From a checkpoint of a small image captioner: encoder moe soft.
Rows from block 7 of the image encoder of a small image captioner, named by matrix and row number. Rows with one number within an expert belong to one neuron, the router's apart. Each number is 500 + 25 x the weight over its row's rms, rounded and kept within 0 to 999. All counts start at 0. Numbers have three digits each.
Before each expert's rows are labels from the 100 images, of 14976, where the router gives the expert most weight on average: "responds to" is what is common among them. Only what is clearly more common there than usual is listed. The data: rendered solids tumbling over patterned floors. In brackets: how many of the 100, against the usual share in percent.
# router: slot weights (encoder.blocks.7.mlp.router.weight, 8x192, trained with AdamW), inputs 0-95
# gate: expert gate (encoder.blocks.7.mlp.gate, 4x192x192), inputs 0-95
# up: expert up (encoder.blocks.7.mlp.up, 4x192x192), inputs 0-95
# down: expert down (encoder.blocks.7.mlp.down, 4x192x192, transposed), outputs 0-95

# expert 1
responds to: light from behind the scene (57 vs 24.9); grey object (42 vs 19.3)
router.2:518473463481500490527477527515507489523467478486483503464489455441534516479567474508455519467525491484490482487461493516485504522514492520531462493473500547541517460486534474495456530553523531480533488539558472554500494519473498502544472499555462487488503545510520512491502480477477517500
router.3:541476482507470473494492479502502503535462459471514477496501475500476488476518534539477524523534467502493524450526464474469495522494467509496474541477504551504521499486548507519478534508531458491507475504475548485505490511492480505515509511499475510532478509486530520482523468486486485519
gate.0:497481477512492508495467488472501497488486477513458490464517485509506521464484497530512493506500499456448449486464523471484474448495517536529507482485529509479489548513525443500507514491515487514435522517490507496517526524495513513498533509476497524526512447452473504527493487518474495535
up.0:475512471485507501488492514522507515458464491508451517494498480513466450515498535506501514504528482502482513481516490525468521489517462491470482472480487482481491494528534549519520506492501519479510505480489525533490550469453528511527508495501494568504481514474451475512514514500482540538
down.0:496541502493465494485516524507472497451469490537478524489465538465477503469521511529488478537489512478512506489501478494521505513514466487499528478531480494498527526521525527477503464503528510461523483518500519570503496503500466531557533521519495537515489509477482507509504517504524520481
gate.1:483524497474514527537438465487502506515460512458537474512527499501497532517529528513549484507509459473502475485554525503504527526503504486498503511514469544451526512519503464485501515552508519499514466493491510508490461482474521510492513533499452476501528526484486480509481490490505471541
up.1:527486549485480510538545501503523491485511512493460544478533482479496533440474508470543489494487461483531520511456488522477458506493546506521517522491453515469512535477537458537512497483525484515523474515533534533477508470506497505512519471519523482537452517532500522537505515518529490462
down.1:513477511501506535549469489499536537527466499496494495480513475458503505476498516486517525504504489518512483533515505528494483503494536533499508524522501552450485530538502480555454511499519452468483494502474473468502444487523520529499487490507488503529504484509541495530500488494475495511
gate.2:484523517481502513506490513488458502494480528510468457517479525503538505473498501543543524488487461535522495501578475509530496484518498459515482523579506470475547498506558527493506511505503545472502531529477525524483517500510515490468479507488508497482461520493483546497507513483482470483
up.2:504469534501510492519495484473472487470490471528496532497522467536518503531520510492505534517557481531488515497450479485484490533503566543497551514448540515510520534502516487490489476495510451500581496536464488498503514536504499504477541513506481482492489542539471526458527477505492476502
down.2:510510526518533521481489485469499498499509507511521528484524521535499476509536480515503515515455485494488484532459487476532485510533499457506461495484467503457486482431519535499530486536516466465485456467521565538506464503477485520566476514521483534473510530515500511498488510499497485492
gate.3:521485511443479483505468478456465492474521476534513512472477468494507523495467488525505507481518512488539505506498486480496540497493486478495509471486508490476484483498507424532535530469513488459518535518502499453476539512468535467464530504538453503562517536503512514484490492541501507432
up.3:520514489533528458482442462521486559505497464526476510494491472478481507478519489500492481451476559533514465517508460520483524493522485489483504510506485499502520484502546504522453457503484499458494499487501481495496501464549472521535499449456484494499472486551530533475484542523499455505
down.3:504514500527543483555522498487478480491508514485507525521486527461510486471521460521506475470499532513583532545512511484504505516472493512505476491513499520499499526457522485535515481506497512480492528502521506512506505515495528499513533551435511508520459498555497503507483470492475514496
gate.4:530549474524498495542507488475487526512524554559484478506539514531512518543464484484511488511493485484532477525479451474525467494473518527518493489519494492486501516512559519540511498461460529482512540527510514490472510515464525504520506515486526504499510511498494507518535529520501436454
up.4:485447522493513499463480498495535499476481460470508531529455492487508484451536522524498482497496506503463501483534550512479523512525488509486492494509498509523520496477421496466494514524531487528498458488471504523543506500511455508465471469508493499520481480508495498518452472480493518549
down.4:538484492500467533523523445468492486523552505534532487493497474545490531516528480511468477523522531492491527518499501489454526485496490547553506487527520562527441504480512487460520462491531486529509529459537494476485515464488466484486483517483513514537511509524504485535514498526492483458
gate.5:528446530499504519493510500499492473506515498460482471465467549458480497489479536500515508491502461517471511505489492455486532494468534534514508508522532509536522449492549529526503478508494458509521476522496472517527502492536480481482467511499527474535473564468482496510504481480519503523
up.5:449482539466529538489517532498503527544468520464506484508438541492514510497516450488480495490468438497540504477481476515526522492501473502459526495506477447461522498546495479494497499500479547529463462500476548502497455524504503515483487506465455462483508482485469461506513475507494520501
down.5:502499482478523548510483494476534484468496517479517488492466486512448505520498490473511517428518466510527481479441547483522499509496477491487532520490501463483507483530493503511434463517552545497524465512508512480504483499521516513505506502480479500482511530491455487475517476519472532495

# expert 2
responds to: pink object (91 vs 18.8); its colour: pink (64 vs 8)
router.4:507532510524534528462500470519467505513503522482492537522481526515523524484511480528533515500454468560491503534506497497500514509489477496474480504512490545520473497503506541468511525527497548537460494527526487497481482547489469514485470491514443470515517531471508510499450485484527527510
router.5:490459475488491500516463498485555495463493469502504503509529494455519491444507507532459482467526525473508486455507484514492507494530514502507524500440499541497505470481524499503518520493488499493541515484518493548513469474488478529483534521485494474539511485483485469513491489527498521461
gate.0:503496450512502488530455528496456496482558480468519467503538541500496469514520537479536468500480500512432493467518512510491496530537479500526500479497477500503471529542512510531463478520522485493473518517507498558494473474495510510473468485469511500491459514507468498475476516538515506526
up.0:512493480500511499506450484543461508446531484487481504505495530499509472478497526542495486508481510518467539493505530506540488507539486507493568518496516453502488531518500508506474474531497471509488484456495530480476480503485503532484487454501518514501460488493512533505524510478532511492
down.0:463494501462523477448500528530490479529526508510489480483508503479538501554503478538502484523482473524492517483477469503487434485477490495555516527460486497464543471474502506493505477490516470482477524497484511520496494424484472475487503525466464506523519487497461478509512502479455493525
gate.1:474518492456487457464517481508530496462491521526531473479493538458517554488494484494499487496495464531481458508471501472487489519561488510522451502494515502484528520509496496466465492513447467433439511468485494498514501468544504521587535529516479526485503487504503479443493512505486512483
up.1:483487498486493465498510475545511504545509532489486455466522497491494522456514501491498528557522513521475450502507510531492450475511511479497500495508471516502483495493506496496508490498483487506492517449469482494438510521490484528487538561536548472536505483515490489533454497463482499545
down.1:459482549465508486517505506540510513541516503446480476541484436544533514457509509526483527542528516512508512493487477562517494506555454484479500535478471498486513500475517490512539482472502513494484504463511513488499464493465482507489488517488523471551531518511497476518496494541463524485
gate.2:532525500473500476506493472486428543507498507450492539508476492476498521478505511517499522446514539538516482508511494483531498470479516517499483472450498505500512485460513479510481519479526459465479466476505506454484474531489520475433454491492463439522532530503522494492518479501543530493
up.2:484492492472530469508487487547473518509440494439549527537498509517524505445471495505480512484525513540511520510529492493532513469532486539547496461468470483493525492447521516510490523509506516485492535457473497467523470498473513466491496502519517473513513439501505463495509494509543487499
down.2:509483506482512520501440513491487482490479455495491489479540503505518465476482481526517524495507476506494505475472488497519490461488534506530516521513510501480539570529512464542475452509502468518503470487525528516493483522479546482450486439538515520477474490494512498516473507519499507497
gate.3:486514503480509529498503520500549471498494515517460517492496504508497511458526505503490495508523533507551492471465492494517507511564504526473547470489508511513496515514456514511500476470523467487531503467533470517511458529532503506512483493509549515448490487467487521489520477461496529484
up.3:467495479456473540499557545498530441500476533530507475525500480506487497480521479504492467456511522463485460521522470494501457533532526507551507475511487471516509468504515549498525510481515512493536500513471429513525504469519498501498542536480466476520457508544503541513466461510537542495
down.3:510539479507522501476535469527487487539449496489507523507544510542491536530530502491484511513532497498533505512470483528519491486481504481454495517526482508496488569520514479480504517517505534527518500490529529468493515501491464533442521469538491482508512510503481487536554460482508491514
gate.4:487478494486502468479493519492531489509536462503501508513440494493531546507470523451521498514519515531486474510495517535515501474451544491461481504491487529463517500556492506548489517488493514499486492505476495471515518475515469530530549508510521514489459506439472518494478478526508519516
up.4:474545491475510492520516513504533491485491484493486542478538530478522475518507496511494481506502519476505496484511508464508528471500516471533488479497474559538466492513483442473526520543491502521526497485512504516497506526517514477484517460508470520537483503491503521489530492513528451458
down.4:508514478458476545509488455503513443455514502488468496525496533460475493509482507538544488527487467522505494515511493481533517463493503512510506503499498508480509459487493492520493519473492508498511522459543516531479515501508522482493467474514498484511468536495512532470512473502480514454
gate.5:509483519507507484514473477464482521495520452501478474523486453436481459505519474531533527529535442522476553500510500463518501487468508471480444536513512493525515499495499527536482520508505494477513509480459493503500512478468480553515511484517497473472510483541517459499472518468523480501
up.5:497482523480528519506493517495512539518545440460431504471485471477504459492502475516518520504490480484530526479475483497503517456480451511490456551519498446491543521495490522496493500470455514475484483508525488540523504478491479525497491522502491497469495478525521483492519520449501456526
down.5:520499486471510527527479511550489494513486491475536515460499499536480497507452524551502493483507515476495504497501545518461522554510432509506494530465572478514496517472543480521507507521471492494509493483542489511500550499502512446470537490473496530530508510440511485498496514528506507501

# expert 3
responds to: red object (100 vs 18.7); its colour: red (87 vs 8.3)
router.6:544531547496535496481560490502502493477530500511472544517473523509479516509473441561521496517483523525521514505537491507489473487518503504456533466536473502481489535486523500469504479475504520494518483502502497498537504488500492520479523481507497509517509500491496541516466553483543500486
router.7:462489521535496480529522501477480509514460522516524472496470482530485544493499522484549472566495496517500481493513505471514468494471483502501484528495494475497466472563509546477537486439506508454494541511481495499526453530465466481513482485495507503443526513483475513482474497513448453526
gate.0:514481475517522520485485527533510511525508498492506501527481494539527504494482498492518492466533511490528539527495498514466524474523474471540491511535500512501510466513509450530428473534483526575486486493496515503521524512542481480502441488496498531525506476484532515531500515515490474507
up.0:467488450480474482510486509526475513483489458511495459523520490502482493468490536545472468476526519536533512481484500481499481508511526524487512465478514539547483483559488502501454458482484486456477510523483542456509479451522473511520478548497485541446514485487512525468530514537514530474
down.0:499524513478474506517538464489528523518535504476507490466511521523537516487511518503500509518505528467471500489460519525482513570526514470515503532509498482480500507567507542546490501498498459528535490524507511503494479533468505446513489526482496526534510503495482468490495561524558440488
gate.1:492477517488510517494511492478490496507470524516503460534474472512489492498479483492506503505495500486534491493474518502504481495458455504469487466518493459501445527535525513468528530466459455514465495483516493479470478512480480518479477519532491491510514456446468499523488498491502546469
up.1:509470515495513533522511532496534485515467469494538475484521490491527463515515483496481485525488522509500501509498535513515477494487498521478511496500475444535500475485480492503504550507520503502487571480549521448491484493454486518487499493489467523521466459441487511542507532483527540516
down.1:454467486464442456483513477533497520467469519497503497499504493491483477556528496492489465480480499526470516480508522536497486537475556494446507511465532491494487491521504564519537485540511523458525436461520482499542463492491485500514494522525486487489506527490529490521527478515531519515
gate.2:501530539510469525507507497485488492511504510492493528517485480507479493517513477491516494538486485469477513483509482469540488493474505467489466515463489511512504464464492517543506525538464444521482511501455513470460509491516483477500496467525507490506506486485522428499566508513518518506
up.2:516456497470527499489489509533530538524477519511497480513505535465509490467494521538492504449532507507519484505492514525488493493522488501528514488536495499496461529519511463459493502443518523487506491463547481507526477516487542527503505524477509543466490541522486562500478486488461503499
down.2:488500448500483540523488524514523517466531526496524541460481524532499495535466506506464427495501523511459473492476459507456520476454511486528510517511478509476514513508449508487524499553508529497543489514500512452478519533520522477509532526496524498540502483510492523506564488463532469504
gate.3:489504509491542540443467490537536471509530507533479466521485496483491493469499500520500512478517459515504489487549471467492503488507524510472526515540471464488499451475523493500459489509537472524518475502500447487477521486518513508497491492477543491512505548476506489539483487527515518524
up.3:487503507467531538466469496532537486514514523499487490515466480477487481455501545513498509478514475496487492512493452479517540476505523513443532541521481477508494482451532496492432487510495477520550502501500487502485519472512503496505495524485555505508503496498505491520469490479496561528
down.3:491515467533444496512496518503491532487499521456488478474493515488521458484486491506515463522489507468541484490467528527484489487514468514489452510446490483482441504526477512501519491549545518467520530470499500509511492537497514544494514488541472584524531563489536518514531486461457508488
gate.4:488458463497503541463467512473497484478470463492496482479518529520498487513487500456490516531497513520487475481519491483493452508499530503502506504499520482492499481492461565493507456546480483469468528496472495487491509511524483505483513501467502463557517495486498468528512499466502556535
up.4:507492535477503475531527494569504498476509532512487538497506481488498511466497492534485484516493496426526470481488523531495534460471486502476481491528466534490496498479527452499519520489475498504550508510496495493482514475507482486506520503536530496467479489523513504459538484493487469492
down.4:548563504494482484495486490509522495501475500493509511513480530504528509506489503530501499495476522518524470499489499486535483482492523490517488495478512514461480526500473553515505488492507493500460482485474562541507497542486527544457486518486462464504481512454538473525524476466491467541
gate.5:514518468478498462492457467508463533537502477499479488520511477497484491493478562532480503507461503526467482550483520502495514468470499524502467535492508503521456514490542460462510518498510517492463461497485518519473510441516501487465529506484543514531497479485492520500543529467478471490
up.5:489529495513491470486463481523485514520492503516490511529525481505488500457489555505475545522430460492469454562492534507475489460466494545499480544495487502511457525477517495495514500510529519520458468491494516493510492458523479482463492496489556479529508488466486522489514519455470471492
down.5:545484515494448501517537474473490493468545460539524498502478546501506511512481497460473483541492497488482474467484500458492479504516547512496518507481498431489512513503499557516496535486514473514528518482472470464489472490499505486526527482506505500492480476458510496528502491463479474496